A small image classifier, trained from scratch: 22500 steps.
Rows from block 5, named by matrix and row number. Rows with one number belong to one attention dimension. Each number is 128 + 32 x the weight over its row's rms, rounded and kept within 0 to 255. All counts start at 0. Numbers have three digits each. After the name is the row's rms in percent of the matrix's.
# v: attention value (model.blocks.5.attn.v.weight, 192x192), inputs 0-191
# proj: attention output (model.blocks.5.attn.proj.weight, 192x192, transposed), outputs 0-191
v.18 086:131099079136154196155079196128128150150135152089140175207126106183110094135151167131178103131130064153105112095118184130164137134164127095127152070154105107115152112148116066103128075208121124151148127172219082076150153099078085170102147164125172110079131112095092066147156175129122139138129150138115137167127152175123141144110141137122118169148066099144148134090147091120120117145120143113108163068102126167115152118128126075158131161157102166118103084145089136140111135081081127111135058146120198073125183162114083082081145086117198192098117125118139114171117131131128118105
v.19 090:082150117072104186168125147129074132111156130181114107130123148119136077087092151088198088109171107147143074205118132119136163142124171135125173140117151140185169117117193169130093203146141181102135134159099146171124177097142194088062113078110140096123081106130161108123088135136128107168088137094085116101186121149072126101173120122102116116132185073112170140084138114116117123067165171147124106152116146110143164124138148115132145047106141135178145174172091121147117114104187128114137121093139043093108152076122166126082077150134126118161103109187143118093074134100102118153
v.20 128:142118141096167116101198101122096108124087124163166091115111127127124135141100080128211104181140137177176100135111158133125124141090154149154062123111147129129097133173092162118146186074127117166135135145091157158102108143177165117162065077084111152175135134121098054106182108135142144135097145141057117120200154133138144142093180116122086151130172195129094109132142123150139141122076122147195133107123134074123064103101188149099145133148099145229152178089111144097152112127126122120127163116077099133103126170203172097137088119049105114126127101194124175185135129127147120153
v.21 099:119092141101138077143097153083134105079119090118114117127081136106122162091166148143110147138108121132146095076124147116103148150208105088110177126179112115117116145164149131090138075153078175157171127101138099130130117136144113150120117146120137075140129161142120122133103181160104116089149104098183146132139113119112055121125132171104141129129189152112137134103126146038132077079107153094177145141192142184184086098149107096059101130121141188103112096020132129124100138144038105099147111211120179142141139127210157065052092112140122147113105109129134143119127099106166090076
v.22 105:150091165145109148087118099079152133150115107133078108079173115159142175178100100108180131116012167105109151122142117116122171162180053119132036128132089126112163132077175127133126095106162109079077107131118111096138106162147122125167121102151104179092108120117056168139115116087183117099150117146134136097071072109133099128127127078141165074099101172111146149159121156120082147119158121159115151125165092128141101136138109131115080160120161096071095109123082114180176102119166118171054157089126074150100104078154097183144151190094121138140148108068175121141144081108122112129
v.23 096:116156113180122100131113086153194175181181157179123155083137115157168098176104096121115143153061190079113169164131123172121111131084069106101076130115139160165133107125107122126150160131148101066138167087071138124126105120119131114164161125118131160136131107162111196115118065121148176149199071158115103102096123106161166150152078118149149135076078154138141116154058104176135162182171084133108124166084142116107190141138136143145109150075148037109097142151169136146151168162141103124136158103138056141152125101105093152122167189174053169144150117147137114147126138141133174130
v.24 107:146157091110149203125191168202043146125107152137155135164147104095115126115151139108051164161180095170192099138136199103100091139089132118190141137128146131139120153098097180139103151168110115177127103134181166127106133170141153095132152110128190124117155149138112068086127095114146133060131168158107137101122167143139158130127126142153123146224048137069096151094118079175159140128064102195079149067121118109114151089108122185133158183137087147128128143134092098151140108098138126108125087164111089121145162108111115131105133110146138101116129145165088107167164190123073122136
v.25 093:115112175150088149128154162164145147129104126124063098130132163145166072132124138112191153104073098145106154173104131119159049124101089070125168123082144128141159144092124112126143103148139145109067167126182175141151201159189156128200090149196119134116115105117120099163170062083108125170088159153095186090092083120121171166130135129103100099140226133144180151140224143183150116141102130085123096142097123118113111105117175143100138119087091091104173109182120144150149137132113117144069155099125156126131120129101161150180141109095179116139132146090098120103172127144127123204
proj.18 084:123115124180108086112128084134134132058127119164086110065114133099130209139125092137164141114107195128134097133156107126117132162135127147140134144094142108112120110122125117116155145103152089091103133084068192136134184148208149062121111133147076137120109142113114149193109178123117155063186148137155104102152145128108109110131134109146160111155181100149108136112101138173166131118123107172154048209150060141168121182172112156048117105072142110121133167130179132141125044140144134146092156097063071177140121116114171132208098135111066101169141162090138137122109154116142149158
proj.19 086:118122124126129117121168142130134117136082130103134143103109110120118134149124092142104144162090103129125132103083137095137078107146171112152034108169106129063095151179089093220134083049127093123137139182122092078030041129133150196154115116125142152128163122103099166063168135133118126154121160144150136223119217134154132111115155117109135106099083099097123143111097116123116131107157083138138159061116144169122044076178113129125097186152122161119078117134126140079122154148116165198054120141163120156111129145114154125161138119164119112128131140128110131117117078086124130070
proj.20 130:126128144137148098112110162127101125143122102147104144161153135127120174114160169134053129088149148118114165135144089123129104101204097106129139087213104143105128127133163137188121128080134158133097130100142118138130124112104127122119195137157174099116134140135138205194112053130104096114119145122130145134042083126108130151157100142078122107101025090096126121139069197096123133109127143138138124161140103125101203165138102136121128086105126129120122101194120128097092115189126151137160151169185177150128134120049121141119120134231107119043117153116134096127039059137124149142
proj.21 097:118121118203160095127107090131133124180183122142106154122140120130110092139087113140093111122186160125109168137143075137126190122066138168133114116104128110114109106081148129155135151162141082098084131139099169150115123150089140118095094116134118157105098137164162123159116142109177148218110127162039105126153162113059213126124086133213129094131097096180123095127146097115123127148157098142125169135087129063055103155150105100164115145077141131136126118204123124137172108154134099161128110068184061134175153137036105206167120152133108139114121140131133139127138188116103126191
proj.22 103:128128134049113044134152126084089118107131136068189112233103166125110123120121111115105143133255120136145110121124102153124135137167133141081216124104119124118115162163099144123136122119119164150198144100162116171169082150133103133170126129133144104119145129140180048134124112125084130126074109113108104112180140105191197128135074137126109130147202138103110084104182099138150129155049135086137145110148112108080127131095146177094169101105129127140180122132159136143097177162126105094169108128150206112135121126153147087123146113123161201100103116125106119145149155148151129139
proj.23 098:141127157025093158132153152091094084127072132066164119194147145111133136111148114120129122141180082122143061138131111097166157082198141123128158124078094141084111142159147142100120096175142178154131121148160122130146115114123115153206158132131138142115094099115121048065112160123137081098082136117173132105107122150195092091112152104119130121137173142087120154171206123124117119138070141099096148083163088198123138118072121150150162119223131144117179112114100137165078108094123144107147121144121198118084109147169104098069093118095188107171130118120130139118201153110134127119
proj.24 112:137129146164148130129125115126193135152156144140051124099101155122115147130133134139175139105019148125128081085166082127149077134172193141114087143149109104103151139185170124167135152058121137079131120119101151144138139085118127122092123119125059142142116110073100236174155093133093127151168103129166109135114105124112068156134148120064126127067149102135122122166119170170120114146155105112130096236106159150225115170112161117188138110122121118136142123090134140127160065125125131087097188132096179117123107132158119162137123136135115101136122134125149173130068027141150127119
proj.25 088:111110060094173111136110127156138154137140134152183156182097089137090163160142055101088135172190170119126093143158212105106159131099172118122107142137154131166105184148087149157117163088128111209144125092070111113097108161139138107096129113110106131154130143138101110066162128145127096085134159106118094116145108145091060100159088116168120136151068138133067081138099135080135128108126170136126126098189090172055124146139097110155127140175127141124139104107149100154079182152139164179153104135137109136108150134251126126104125134173148153044154113123153147108097110129101124047